{"model": "image classifier", "dataset": "histories of elementary cellular automata, time running down", "train_examples": 73750, "image_size": 24, "crop_scale_min": 1, "horizontal_flip": false, "translate": 0.12, "cutout": 0.4, "targets": ["rule"], "num_classes": 256, "arch": "vit", "norm": "layernorm_no_bias", "norm_position": "res_post", "activation": "swiglu", "mlp_ratio": 4, "head_dim": 32, "fused_qkv": true, "bias": "all", "qk_norm": false, "parallel_block": false, "inner_norm": false, "patch_size": [4, 4], "conv_stem": false, "layers": 8, "width": 192, "positions": "learned", "pooling": "class_token", "label_smoothing": 0.05, "loss": "cross_entropy", "init": "kaiming_normal", "optimizer": "normuon", "muon_scale": "match_rms_adamw", "lr": 0.0052, "momentum": 0.9, "nesterov": false, "orthogonalizer": "polar_express", "adamw_lr_other_params": 0.0012, "grad_clip": 1.0, "ema_decay": 0.99, "steps": 19900, "batch_size": 384, "epochs": 103.6, "lr_schedule": "constant", "warmup_steps": 990, "weight_decay": 0.08, "adamw_weight_decay_other_params": 0}
Rows from block 4, named by matrix and row number. Rows with one number belong to one attention dimension. Each number is 128 + 32 x the weight over its row's rms, rounded and kept within 0 to 255. All counts start at 0. Numbers have three digits each. After the name is the row's rms in percent of the matrix's.
# v: attention query, key and value (stacked) (model.blocks.4.attn.qkv.weight, 576x192, the v third), inputs 156-191
# proj: attention output (model.blocks.4.attn.proj.weight, 192x192, transposed), outputs 156-191
v.29 097:188166147109116179112140074128177132151169115096090141088136129154170143136065100062150096101110136124094147
proj.29 102:137086205098113184107148149135204111124118150140167171137133096063171138138140121086119205145137140072120165
v.30 105:142217124145062136096114129123132125166194121135160152127152109168152157087154140165134120175145127071096101
proj.30 105:148128099117130101105095120167107115120145134166109143152140115129122234104182130179114166145173207121159087
v.31 101:123134141070125157174121174112165116056093117149110161134053134142096100117084157127118156156135061142132164
proj.31 100:148090080109137133092100152144156149166166143102089091144163094122187155109104114126157093163070008178074129
v.32 105:142115175147087107115103159089163172126195097157091112167128115155164084094146163118080089100115125102137176
proj.32 104:137222076151106128121145114103190146158082137134072135121188081154118102160125090133165112093113162147064095
v.33 095:094125108056109162163101141170130104150113149111099105086176047094138154100176154165129158120162114130076142
proj.33 092:138141137134138176113136154122097153122108169092184079133188128147122107074171177159175126114171146135095057
v.34 103:134128131105111142119128154133137141157171104072125122130098140178133093204145128163151143147118118122125072
proj.34 103:142101082092182095111096218133077118164099126172124128132136156104182103155150123159155153117102196139093161
v.35 093:128107150132049119177144127100141173132071104098146128078117132130085175137138176124087087144102098133138169
proj.35 087:202105132122128069199113151106123088126103138136122089106128152132148141180158117067123150081168135123134095
v.36 095:097136149105149059136162147214097104157155073134124121131083132135170159111129124134114154111116146169127144
proj.36 101:102116096157070168157108091134125090131136115135122124131088135109131166128153117162115154154117181090107077
v.37 095:108163175115096164097112129146160137111116154125156129175094071126128099088114102139111093149158091099103115
proj.37 089:139100141096116134164146147116125137147081112167128146070227104182125093060150145113129135187118113104146098
v.38 110:105075107145138145131093104140120081115083125085147085115111091126157021141132179149143164132160131106134132
proj.38 108:125064157186191069141172142176113139093086185173104090115110124120171097079103141101134101139134163135135121
v.39 101:213164152113148139122099079126078129096155096109111113129130096114131166110113112098059075169125155158181116
proj.39 100:163157159060119099137159151111144145127113151142173126177141084094186179143107077140123124078097030130126142
v.40 097:105112050132090069151129106090123154149125149080109088140116184094071184080203141152141186133070083111152184
proj.40 098:173130093081095095127095098126125166083108103084130127104096161130176133122152122116151094110117120143126116
v.41 107:097142088213159139144163143095135182155137073043155103180139153144171093121181073099119148093166138062125138
proj.41 108:153117089155170134078157101147093100084090136139118094112112141150200109137108037165066077063155175083145116
v.42 096:152174122149115127129145110113167090130119146136087157140148120181118106121136120127092123142131114117119107
proj.42 098:117171129117165134125093172099099141139136084097087134205125139146145139069107103102089091116095107142146132
v.43 097:131093177070141071085110138149103142120166128123129170138154150101097127077114079161145080138117150177069084
proj.43 095:086136099150028093154164190166149190165176062158119144126086091109117143177141098127103136136118152181110173
v.44 100:183159121139160156094144133119153158159145140156118100167137135190089101109112106124177127139080113173080102
proj.44 103:166151157141124137115161194130157142178110169160121131089117137123058113142189160151110146122175124147101147
v.45 090:068098059139177145108100106111133146097135092041108137144087108072105137171115103099163162128152107118156189
proj.45 092:166121098115155077089117124155127125097118156130117117100119153164175142100100097159105119135138087163165150
v.46 108:126192135126140109175104148182181164154115165191104156155146124124042166107150125077150108136124105142117187
proj.46 108:161131119086144073227217132161125130138118122079108182107173110112085109118128177156077150131141111155187093
v.47 096:147140128104082110110096164142113140057122099146093173144125069162135121103134174170173028110114082169112125
proj.47 094:135105048163091142114135109106087119166117121170094130167172104136133117076140136127002110145130107083087073
v.48 099:171070102147092139147170124145109130118121041161137157062136145156142126141087173121096094169152146112164108
proj.48 104:095138115119132116098131148148129142110136132096165154156183173141147132111128163065165127136106177095093171
v.49 100:131098129149140134129071125182231083112134131132116118127130122097142190132147113097135114106153122146166144
proj.49 104:105130158085135117110131104162138127149165102108139139138103107104112165151119113071123184100141101151150050
v.50 104:107128113116095159125193129165123113086133034118143163116147079121106151162078104139111155149173116115103064
proj.50 107:099066134131173136127141168135081167080163101158170123205142108146177057095109166175158057140131119142155078
v.51 113:096139116119126157135118082184120111152138125206093130175163079102144110059089096135189134106078119146122144
proj.51 111:142085158081156134139141154096083140154189167133155108111133098114079155108129159090114164138119104145141137
v.52 099:131109121159093114151192102090082120094086131105146094122136112084121097107122166156086123095087209173057094
proj.52 103:154112133181095146213159136169134130188121144117132085118069097140135136148169100079168165082138155085076136
v.53 097:222158151167125139121185106084156136109138085177076140125104131179157119135148165128082176128080150111146066
proj.53 101:108172125134102181132087112107149062135076161162104108151123121213155155112135144096106144162095171124100125
v.54 105:163087087163098151153143156155124130177121137149107143183159106110114158107147124117118098202169114082160197
proj.54 100:148086122162132154155141136172117146143122114169108162122162158144106123115123138082057108076160184097113119
v.55 106:157083131165142139104116111209143161138133145174101156153124168145093147079172108130129196075131203142175165
proj.55 112:079112099121083121143156140145085129157115049154052197153091163145142121203135167114129141128132128135132139
v.56 095:141136139172043149140118117172154177110107176166112138124163159135197161076139121092175153115048194063153136
proj.56 087:158132097091090127143143124133116140191113161093108153090128133121086108131064134088107102109185141146126110
v.57 102:084093147116183084118143108122129155122104037191186099124145096124149168143132174154144133112143139135140160
proj.57 106:152113116100146098131125147125163140110151160130147103113126094243130100187118127065131120118154112082159085
v.58 109:169095129137112151151140122198111201152076086160152083115101140107194092101147116103115124116122151145134128
proj.58 108:114100121151170120143134125165114100133162157106136157180161111134105129081133133058112193154143149097058132
v.59 100:170168153123137178113087101107189083118134095127127154119136122152152109119064181122116132093092135187114100
proj.59 095:157145173142164106057120194091137119181162186138113109063143125184150126151127061138141075149101102123105142
v.60 099:098183083114089130101192103127125137175159090102182109135148097140111129092121164140144155073139086133137083
proj.60 100:103120050143136112151177155122103134146125060097112115134143145177114117090143160174127128060127129096112151
v.61 092:166095129158134142110070214152159158208114152154123137136125137103165161150114134100111132173096102153114141
proj.61 090:136113122099129166092134088135093083133159100098174168151098158141071192124104137173142178081133140131090135
v.62 098:092176109102144068146117142148164125156158168140123137097105141159115155121144093100100123116129179090178144
proj.62 098:116075139139144121144188118113171162072091130132111136152084133069115139127086105167152111101133201096071137
v.63 091:096160053144197084142083156146124158153163153153109132113125147104131151083137081190105056164193088129191102
proj.63 088:074142084175137142119143199158110124111149078142105128157172170110135168071152114153092142201119094069075096
v.64 106:136146112121091072160160129158109174094114132102112111112151113149127126174192119147162158152165160156122130
proj.64 109:150142124155123096167136216149118175120070082101154134147146130082138114078123131117095124078149122091151077
v.65 089:126084088164193188149149137159126082137095102096112103108133128090140106206140154129147143102088152103164122
proj.65 095:118128115159085203121139137176128146135119148073152157131124127163172115141104122183122138110168157122160100
v.66 098:129121135090174159097079148078104146109124102125081102150099130118202199102110155128094119141155120107177139
proj.66 104:107149139136071130179098171161106128094107140130065198102136074144134127134154111160127158101067098202135171
v.67 089:129130135132162121140090202190131122105115115151189134141105120103178059170165186118134140121129137149211142
proj.67 092:132136101118129156153082155140064115091111119123106183102160117115166071063153133126157081170119188132146111
v.68 102:107103032114141133108121155154178123164101131096173110110071187153138104108075144165102141189088088047139138
proj.68 099:117127109102184162094166129135085125138098144120155156135110174102126062100162096081121113141148147076159090
v.69 105:094124112134143097112148097103170145050132080146143072146152140108087161056058142158095071137129112103175120
proj.69 112:154171148133122098153126163111070129150130173139111160109122148150097071147182193133127154037112098114153142
v.70 100:055091123122120094106095113143116103157148157169117151125158154033205148062120136146137149065166126071176127
proj.70 105:144129132094127122157125148161071126068112161110177138120064157146071179087163080124141160115131155152111145
v.71 104:077108152125144053142078097157134118126147162108133137058171144141147148227135130127053168116138166068163159
proj.71 101:129124120175159145131123120103101128157125150116116176086165168092123102166121088186134130139150141154160107
v.72 091:129097137146100125085141151138105136145113152130151113114110117171058108104071141124125095127137148128164157
proj.72 086:168122125160115139162140138132086171131109136083123133068132138051107122112126163135151135144127167207126147
v.73 107:145149119137155155093100126140131108115152175184065065133115128096119172161133155110144132100118127132159111
proj.73 103:120131121164180135190101136089094127125133173085133098062090151114151099080143175128143106146074079126145124
v.74 096:183086092087072090149096089213143160102132094141155107099140114165167094125113081121114174113110177048155178
proj.74 092:145139122151078149134150163120238144145132118133076146117142084111105117094100124165138142127081119146183065
v.75 092:159137151162122082171109134087152096085144104149155076126128128112164069183115068113153108147091090152162161
proj.75 095:167109165105146167075130072123155137123183142155098143153154062131115122142097089116137115089174163130137084
v.76 093:156141121185130118115149120069164123123144152106116140143060118155099100134159056138126083147135148136075182
proj.76 094:095133141122159166154165120138101077170183121190175126164120096142140115122130199141108063123104076082081146
v.77 106:105142142110138141137167143145123114150113106122163079128141114124121109129182099146157116111131098183071100
proj.77 101:168126080101146149155111113200118124142133103113194055082120118187127170085072181126069169162190135145144112
v.78 090:136134151090093186127167140158111126106160146153089110132132134148158150126210095069122147083115170184143108
proj.78 097:125156148121083128145156136161134133115161108139077150131129187115083129139145115179080108129083161138131163
v.79 089:107125084121110103121170188113140165166179126149150125172159174149077123131127163121114145154116192058122164
proj.79 089:175093134162117098132152122108124122154124072125130106126113158190092110209119144156145122163124092110115104
v.80 108:117160125096206203110134143167203065160135127149077102160165092197111119177192117111114120124169058086142104
proj.80 108:121155164137179168096199096095134087091176152100147091137133116123113122146083120130047200163088136121095173
v.81 105:111113154097116102119088131121149153118142106111071174127148144130152115172088133176138128140088172135120169
proj.81 106:092148125138094147119120135113208123140086110171082116093098126155089151103174160081141117074199127138087130
v.82 096:083140182164124129114110078095193124115169124182137123132097166061155134140168172142140147092084119118145160
proj.82 094:185154098088180118078080112093180092158127110143128180066099172078097112125084084100139122139064122111180191
v.83 102:146132125152111201086151120137101115118172117101143145093095142133104158172125108112164134143108170119124113
proj.83 098:152124132146095185097091159160140107114125144062115152158155204116095124109089068105112108075108184128152208
v.84 090:087089120151120075145122120107076137165112133130129067125137102022153098124126160152078099135118132136129146
proj.84 097:156178136123088115132109127126079219142175185133189099154100147061210153133153143162155098117164094146134099
v.85 096:102059082124169152141117088096110145100091155141073035112132133174085152107106179111111150131098161132128134
proj.85 097:164088187147117086143112138124178120084142184094175116141046145145122088203140139098110150106110131087171138
v.86 095:111113120078037139135136171121130108159119040127188128134119082131132174147175142148148128106186098121097130
proj.86 090:072185102140155148185163177151101098111167072093100175123159124188111135064156145054142101146181072109122139
v.87 093:143108113140160106160082100176137119212106150141124174160118179156146123138162129060107099154109162119159128
proj.87 088:152145115140103105117109106072133100091163136100186112102129154122139107139117045087074121160103141133125124
v.88 096:152157116108184169145107063058156097159120139167082131126132124099166134122058166119130135150109109152114173
proj.88 094:077138133148101157116096098086145164139135222093127181200128131157088088152144137142088185193113127139128134
v.89 096:103149121135076103130149124188116125117111069114080144120198187061150113140190158048159133085108090136163123
proj.89 097:126116102134097131123085154162128104123085123136163140159190096145105131145117131149121139109082151092176160
v.90 097:152164101135128077111129115076114106135090122123098200117127142146132153186099104160075136142152110147102114
proj.90 097:118131128155188165141188086096148129130098051116139149149116095153115116122138223135129095182120072155116156
v.91 087:173166127144126117154176124104158133126043115161146157124164105076126110122154149133080103161157135167100165
proj.91 086:107168120152141193127160090153128152154147116129172110106113073071088156158165147125143074074146124104118099
v.92 098:157116135173157153104078098106164097129134153131164113194099155144130135141163094128117129188049126120104163
proj.92 098:089151197084134083073087064114145103112121163093153116122113083180137167141123093130132235159183138162125083
v.93 091:136127098126166131139200118122113106098153095105134151105123126148075150143071080105079134084149110133109165
proj.93 082:107135088204115092113113106216115082157163154125131153134108159145070106161142128082115085154180110185121117
v.94 103:151136128099056073147144112168125160136145138104138110132135124076152123157123105183069130115143143132067133
proj.94 099:136101132090123079162128121183129171146180145135132106136104069121126048153141160023087097088091120124172094
v.95 100:123186139086122160137200164111201123162146113157089108120173101091151194161118136178158155115103079094169132
proj.95 101:116153186132168146121076091130122117089123084108100123121062154124149138139092102159165128138195138136191121
v.96 111:159075115163148089109115100125055142041139102130109119161122138075121100130169116191123144123138104156126105
proj.96 115:182141099121146112133039163135071095176101093090107149099198107141182088128108161141179104083146123088138102
v.97 084:188114100148153164202196199135104125130198136117094130107114096154185112144118133132181112152156132156202131
proj.97 093:155100160129139131075088160134148111135175097074112127147122138131118120166147108129073167090154148153209120
v.98 090:109072122094128080116114161127161156156131103184122065192120148146148084195177147155116096135089118134128140
proj.98 090:152085084142123165144124118099141175123123138148103109127120106105168114124150153115112105096104098111113134
v.99 101:149114151092105061140110133139150117154173114103134131082134123189084176154128127159195116133180175188142134
proj.99 100:129084101147142178134137117110088161149114065108133135097208142137105129090162120093111108109144088060108101
v.100 100:112100120141102143066136183103134118088087105175147162167140095148113112073122104152127108127139079113144108
proj.100 094:126093185109117117106113157079086176145113095110189095118108133128132194165105153052149102112142129124099163
v.101 108:167173174131119118083125093116108159087134066096096112140080093145097158110118063121064112166117115160118125
proj.101 110:135159178108083138171173100164090165139098085153145135120109106195091145150141152149095124093138129130082092
v.102 099:109136106141102104109095099077088122173159123137090112087147142133160145103133140096123144127176143140092177
proj.102 100:095064096118147120131146142110127204102115172120115117116085091111103083118103072138086144123132096105100132
v.103 095:067045119193134141132126113118071133095123157098079100071126147163149111145084158121146178128103121115145131
proj.103 089:092127156108113115116066073108136129099119177151139168116191056139114102106129124172104128136171095101116106
v.104 079:107103141150143115155147141084146158191114169089133092107128119102081067147151170100090116104119118111134088
proj.104 078:085090188137165086119123128111122079133083123063142114064085040090189140163127134160084145102158110101182153
v.105 096:082116117115132148086101144154153123160088156111116186133134111168123036157144136142081104089102152091143200
proj.105 102:138160140099057146103144116134158092111095094125094163117115116094130149119131138167125161081163148135158107
v.106 095:089144145121188222138123137159141153087077103075125099133119198120098163177149128149116129100109161145055101
proj.106 102:081089133111131123135147158138079112091118120146174145143171140125147084127118146090123104155108179113125107
v.107 092:111120058112093132195137114149094145134160125173141158153070151125104152137121134106158158077165115201163131
proj.107 090:141094114072126160158147217069112083107170085089132037144180130117131158158097103108163079191085126137131115
v.108 108:094132132136120086128105114140084141066154123107080129200116121112169123204112172107136126162113144140104137
proj.108 114:163165074148080137114123160119125172140114122133148161166174098177110128135124149072094120151146141168105083
v.109 105:131118186144121138038095153133143099130156119100140141125165155132124103158121130075072154148140117071119155
proj.109 103:174170170147145072146107077121089122105089144185078162144134118147089138119138120156126161107164167105131216
v.110 090:150180153140155143107150062167095141142150163119149154149078163125126112100162103156179103170081108155101129
proj.110 099:135152110116103121036140162045201115150130173141098030067101114119135126160101114128107106134125107182168094
v.111 094:178151134128190151166173091126103190103132120127148090118130081097112106160086100109111155094051081156123118
proj.111 101:128132132146144133092155124092167145158161160057080052137109112100140111140157127093077111127166117137180109
v.112 098:144172155172130145118086126158131156122124150134163178183172057082095141144181110119102144087108145116155155
proj.112 097:145122155142122141109102073113117051151139125113091137110128091100138131140076121133174183054124120135119054
v.113 090:091102128125166099127080135167150123168149139186107128082138172106119149097136073130083102083117155125148189
proj.113 096:086085098122106118156110099087195142172089131162190086134097164135164088077087138148159133158105100150085135
v.114 102:167141164118107137138122180109117195133088076091064080100096126120160119136147108099109118173142156158122127
proj.114 110:166110088111094179093155149165127153089163129098130159169143176090099117131139119171158128093103100107158121
v.115 092:120147165216128126168113116107128135157124086181116089205119109138166192117124126160118123137112150132133110
proj.115 095:110198172104127064140179156107101148124093154169188116083180095174080079149085120111220101116084151120128117
v.116 109:121118176106126157115079167154146088079110127075099112122170111035167138105145068112139124083129179136156137
proj.116 110:120098113192097148171126138125098133153133068158128153120159159091143098129124103187206093144138105073113133
v.117 093:135123131180145122149090158149104145130184173167189103123080132098166124093160191138087134131142090114080158
proj.117 101:172169085121128161127119133141125113152099116099146116133139107140151166159057188117094136133106202104168129
v.118 097:180113122155096177128132142152102117090109170148109059117045100081102126153151086095194133156106133169081097
proj.118 103:126084104168116134139104152134109169130176098131162096119115153138214202184066077148147072103082113104166131
v.119 099:148117179126135043152160087147115163157144177175106169139140169148166132063133147128140073145090133070107176
proj.119 095:141124134108126110140123146165129117174053161137160109141097184147131133099165128128174175120078106138133151
v.120 098:147071082118132131126140128126183093160118130153110214184104121141159163130105080166112104114107166113120102
proj.120 102:116083121106158118180156133120106144153131104072125166084082169089179128065155104203126099124096099151144150
v.121 095:106123096115099164134109102115138076117116081139150145096154103090161184093126168083137120073138136141139134
proj.121 093:124166156143070121133140139076078103135103135160114118136183083108052088152160193127179090153064106146170160
v.122 112:123109133161109200146182131121156119085125106124125114126182137085129122216159150077161164139122120147105124
proj.122 114:120174130088153099129063109150111135129189162150149081155119114150089136196169095157156156085163103086166082
v.123 115:169120105136126103177096143115180142144103164144070144091131124114136164119078087129134118151126136148131148
proj.123 112:123154175135169163170162074120199112169145164199095109106144153127159156150177129102188128114080098153130041
v.124 112:092140117128089069154172154156024136103138169114210115093112154147132113180091111075199095124131110132130128
proj.124 113:162131099114174144068146131151172098166118078150114141120138154121127160079157146118120077067144141167115110
v.125 096:118115060164162135143159125118096107113100094085145105140106167147134099094107129089121135106136185104169132
proj.125 100:103128098121066109124166119099095166120119135122165209124191063112130154121190117080130092115148142178098093
v.126 093:082112138056162202100176154165165106097085109169067122159077121168113153113130140105112131109133148067165084
proj.126 090:101172105125065089145175142107071090116163068098141123132142129145127152102105162086147095128071195130108187
v.127 096:111106161134157108144066094189097152154189142140087180133101126152120177138131135040158141065097198151123091
proj.127 099:136077146118137150144149130123127183163112148104098123141134104132164139095059085229178107148118131136092122
v.128 103:099152161155154126148090063088159165137156149180131132109121119097136161114120113064165115164127098164124136
proj.128 104:142179190100118126124086144120096147129142087100143094178100079080095154189063112128131108117109117149148176
v.129 093:116178167091134124117108126237158133108080158088120098141115096110079094141092143083129131093132118127117096
proj.129 084:189144110128106120172095081124169138128116088113138084142127096120101078142136118138141126092128062134167094
v.130 103:117116123120141152088155161132105121145109166149112144190155127161087129123105149106160216170155131163141068
proj.130 101:119097129125137198142115155144089142112066158144127136135109192123188146048157204108151148101089090112113133
v.131 093:083103109037126157121135137136125140115102116166087060133146078132130160161066108129151104086096121152115156
proj.131 096:136143146062079126126115111152129142114077100093093072123148107140156162145055123145070147108104096150157110
v.132 099:089089093130171111158135131101101142125111083085156100208139141097099109125137136141132099172156111144114128
proj.132 103:151131157069132143149135164097132164145151119124118140098121141164151111172111118087175092101098165118128131
v.133 105:126146088094170150126172148133138135168095119169113168186129144103077128116129109187125171160115137094133126
proj.133 105:137109139182113099061102156095186095157114144156101124118143195090154070136112072109127158193128171146097115
v.134 110:142175165125199107148154110095136103113132125182126127173137154112091146142071041100164101091183188113152147
proj.134 108:182118162096114066108129127167142102096171078184096128126146106163113104060152094106153095122143135114098125
v.135 103:097120125053178143135179128133114126116140114104137142156090060065124145128111130183134097174113089104131106
proj.135 108:133170181135166122134110133121094102091152144186123104124116146137101152122138171092120164140127103156141134
v.136 105:113131075122179134116102128142079149125076098087147080169131163092115164156165142166139130139112134098120061
proj.136 108:150124068084094159157138154126124049144088121183097096178121166118139114131161142133112188141073107115133118
v.137 110:112088142092094150110138153122117093143131048161160122131118143162081147123124097167121125148088108180061082
proj.137 112:109110091076109147092142167101143210096148141153177131118123059137186160092154141165090137073120145092091080
v.138 104:107088104122140133081162151116069142146113086140137153140162138145125188085185135184126151101197108135101123
proj.138 104:087166084134089153112099112151100119097040147161112210138085140167125153105114126125115130118100156168086121
v.139 105:120101117097196125181089107124141130184130183108072159105128220096131123154190178153098064106132139108150148
proj.139 108:076128087122139135158146105084127065159153086116155155087168147136102146149167100093127137152109101148096176
v.140 090:175150127177112113112145214126129127122087103137045169094092123105151106050143162119144174163166095124075137
proj.140 094:136079121144141129138184127133047111151151105130121174131129128177147181146171117091118058144141105135141103
v.141 101:136098128169106124124141114121135145119167104149145182121080063176064121152109097083133166143152086155120176
proj.141 098:134146138159145172146144111145138091082112155134140131100160045111135064153107155101117128110154145161079146
v.142 101:143133106147153075148159145118086124137129074175160127080132149127115123135133144077110121182196090142158139
proj.142 100:159175186166165091153089126163136136093147093162152103104130141186111082112161117113109123101108074148120083
v.143 109:101125107194184115136145108153164166135110145185049131181189125131112084107103114119170108113158119100082079
proj.143 104:177128147107076150151124067133148067118118098075130121126154113129085093156123144127179127080114065114110171
v.144 102:051141126160176077181166071123180101156096151081092141141124141102153105087089158137071104142075175119085118
proj.144 102:192083145106091132137152079099164151216121110127084087136130100196114105132155117072142088169087059183173148
v.145 106:135126161185092126148066108128085074143132110114125144111107115080141220060075178087148135095107154107069042
proj.145 108:151096115155098114147102059082129080137090126099102172149123090113137149100136157084153118134126125149122164
v.146 095:157177172149138102029095100082102142070153146129109146187155170072101147167145160111164087115125130111157102
proj.146 092:131111202069115075119085116124172132097135109100135218111152139087111145149159122133124162160176127110127130
v.147 106:124172138145162094108153151164134109112102104133085098183158090127124101141143168080141143095111173155155127
proj.147 106:126128086156099139094127165171146109105095165175074110144131168123074126142211143118138128102186102075174147
v.148 112:104108120108117133089132107143026109161087189140181161092133159148080096126107144172096133125114105170164080
proj.148 113:110134145119094122099129191096173146117122118170184080104107117143140057058135219121126179127064149164090206
v.149 091:149165156133124149110142138092089168094098112113147155127107129099119154128092112127161064167120102098116104
proj.149 087:122141161152139157136154081158124183118118157105104160138079153125071097117109106126222148151117111091107133
v.150 100:104149179106099096103062155062145125165110125053146130070124124167161087091147136082113099132168138162129180
proj.150 105:105103082112133119096159071055140122147141076091079138117158155169145169180105096132098082111147130083120150
v.151 100:095118136118133121144115078107098137115155211120139114178149141153111117196134125142145100159063113096137110
proj.151 101:110114132102098099113089136120171112125131123063117127124141156109100084143113195153207121139147090146126187
v.152 099:107109073115174122171151150128108166147126076156032175084106107116136113168159158110138130110176160119155146
proj.152 095:120130090134081106143115193122157126126144125117129131115152127085107093146164107121094152056103150160104108
v.153 104:177073111111123165066134131119154148064152165073109112133122192112163136066163073099177082050175152154112158
proj.153 104:115053158108071095143096082176119134130109076098098188120123171152095153163135099155153150127176119054089077
v.154 104:120174188112134130090129136137125130109150135152108161193158158158162142124145145162147154164170106125101078
proj.154 101:146206093081190177171142086138165081109121021147095150141131156108139105075135127103130093060140120129113155
v.155 100:150083126120088166159132156104088062098159097111105109116149131167189149084146145071136122108100160141120143
proj.155 097:079122132140149132169113114094125169112115141130166174087148123108094181167064101089131088073139120196181101
v.156 104:153148112070132119124165133116173165089149143135135126093056113113143167114158096204127123120088149103181135
proj.156 098:094168107165081179108204133168144194104122167138143169159129121176160129130141140155139089171152091181114172
v.157 108:155153094091144127059171155113112085149152084153151127163088167152114146112131166111144170164170074133146123
proj.157 111:135155140097087148121166207092159137070117108158096155124128125115187141151173174141081135109156128136096094
v.158 111:150155121120159135179103146119200143087153148133085096081117153138103175136174111110139181124120130153125127
proj.158 108:104111121176160119156170180129151192084156093149145121104160139121092143099097137122147094132138144108106188
v.159 104:112128167097130131132198112066136224148149127086111050122183133137097138129124169121116117158105129190069155
proj.159 101:156152117059136131109087131117084184158096112120124137139126110160171138115081111102168069087109127121124129
v.160 101:128104153129126189097170168147176124092138136146076152138146098157122103108179163114142131091148149172144101
proj.160 107:094140153186129138093172176115154118134097158129136148149170123111127124110101166098107127105138106146102147
v.161 102:103129153140154134112124169140165105093137132124181132119165164051108067175140156167092106122193128111131164
proj.161 097:160128081131151130166165119100096117071059171159142122146122113155078116171129136108130072092179122098180094
v.162 098:127126128079128141088152107091164115125131110162143102104096170162086160162148093141067157162093101067138129
proj.162 097:146068134160150090089127124100147111124121123151138141145051189135124103133124123158106072124121190100119131
v.163 106:105078068126127098152085207115135152169100140108117172069098161171101157128147107179100112075128054147103095
proj.163 101:119136113166114077098171141136137121166135112087096143106113155109115131180162173111088167120135163143082092
v.164 105:147163131188107120129148077109128104096177108147068172154140123151114160138068184119136207146098177126095109
proj.164 104:169139122178119145086157197123130088113127135104113125139070120093148140122146108136106143135127114130137158
v.165 093:144121118155115152200103111135099184152147099119150187125147166109149143148185099156162132088131081169134112
proj.165 096:120123134140102125122058094089135165181125162102151125085093134131123145132166154129136087121132108173081091
v.166 098:119098092185155110138165157127106179073086172151125156120101149117137140149098157162108112205114165069103118
proj.166 097:150116135164164165149185106186060158095113153129090120110131109100139117093097170152138118147144140138144097
v.167 102:113122122155132151100066113119088140148137187144192106121152152166168083143111125145115105188146117105114075
proj.167 098:154125125117146142096054125111124204165130141137129091176146107130178118122151106118084133130121172173156121
v.168 108:143175172059156188096085128091205101176128138152154106138152106158215090083182159110111157108130121133085102
proj.168 107:099128077129121109055142123131101127125149157160089172115157112116143092058139119130143142156119058161136169
v.169 100:105126115150149177176129094137149130114120154149116133100118122061092143150160049152164121114205090101095102
proj.169 098:119179128090109111133081121166173145132168103098107133136129097108078130150148159124165134078135116115177173
v.170 090:112117167101122157173082144157113108164117125186096123143179104110135111087144216135097194129163183139154142
proj.170 092:081153171115050092141158086097095073150132110108144086154130126164139131130167164119132128170097123102171082
v.171 096:164100127167132172119149129166143137100121176147086076106105085146119184156140137114124167054167136145138140
proj.171 083:161105145152074141141119135142144124112112131169186144082162124125139107149133205095069159104125115169142134
v.172 091:122180152118176185162064198118098130101147180137101143098088189114105100164144134164179139071113130127107098
proj.172 093:113085145146112047153118101114150173142106110088126135202092155098136072126124118121155175143106161126142121
v.173 096:124103124140047122130103122145111091111141106082166066134135140118169094095148136160062093139120148091131152
proj.173 095:100074112095157145167151178139065130100121129117106131103190108132170130151122101095110103128119153078112142
v.174 104:120170199100130081188090127116092118105119179182084128172153144127080125074139143153112152096095147109163130
proj.174 100:107176168136113161156080068124146152136059133138071144141122125154094078114141130142128113163142069085159073
v.175 091:160169105139172119126133100095120144095083089095152140213111118143101121211100096146147077173107106122056074
proj.175 089:182127141099113146115144118129145144083146166074180134120165147094140152130164066077133148118163120128110165
v.176 099:099116107153083178154155087125115082088146230083137123144167120143152084129188177067169109168095146047089130
proj.176 094:143144139141107139145183123142047148139160156111094128198140131141108182122180090124162112093106060120158160
v.177 095:198136111163143140092093160097150141158096191154079160097183068131077126108115157157128145164150079155215152
proj.177 099:159112099100109141176073182155089118113108142093087098096092141191110111063111136122147161130166060178094062
v.178 103:107116083145134118065118113096132181108194082136131171149136140179142132118141143164150178142086170136146139
proj.178 100:101119110134149168118174118155138109145101097117145161136131096144134110130198115160080123090125155079177172
v.179 107:069114085102147129091168159105103133138139111109109155133107048124157136143108143090172130161186096096103068
proj.179 111:122177128093098097123176122145067148165130098140102159144202075133129129103125133119107153091202147111128145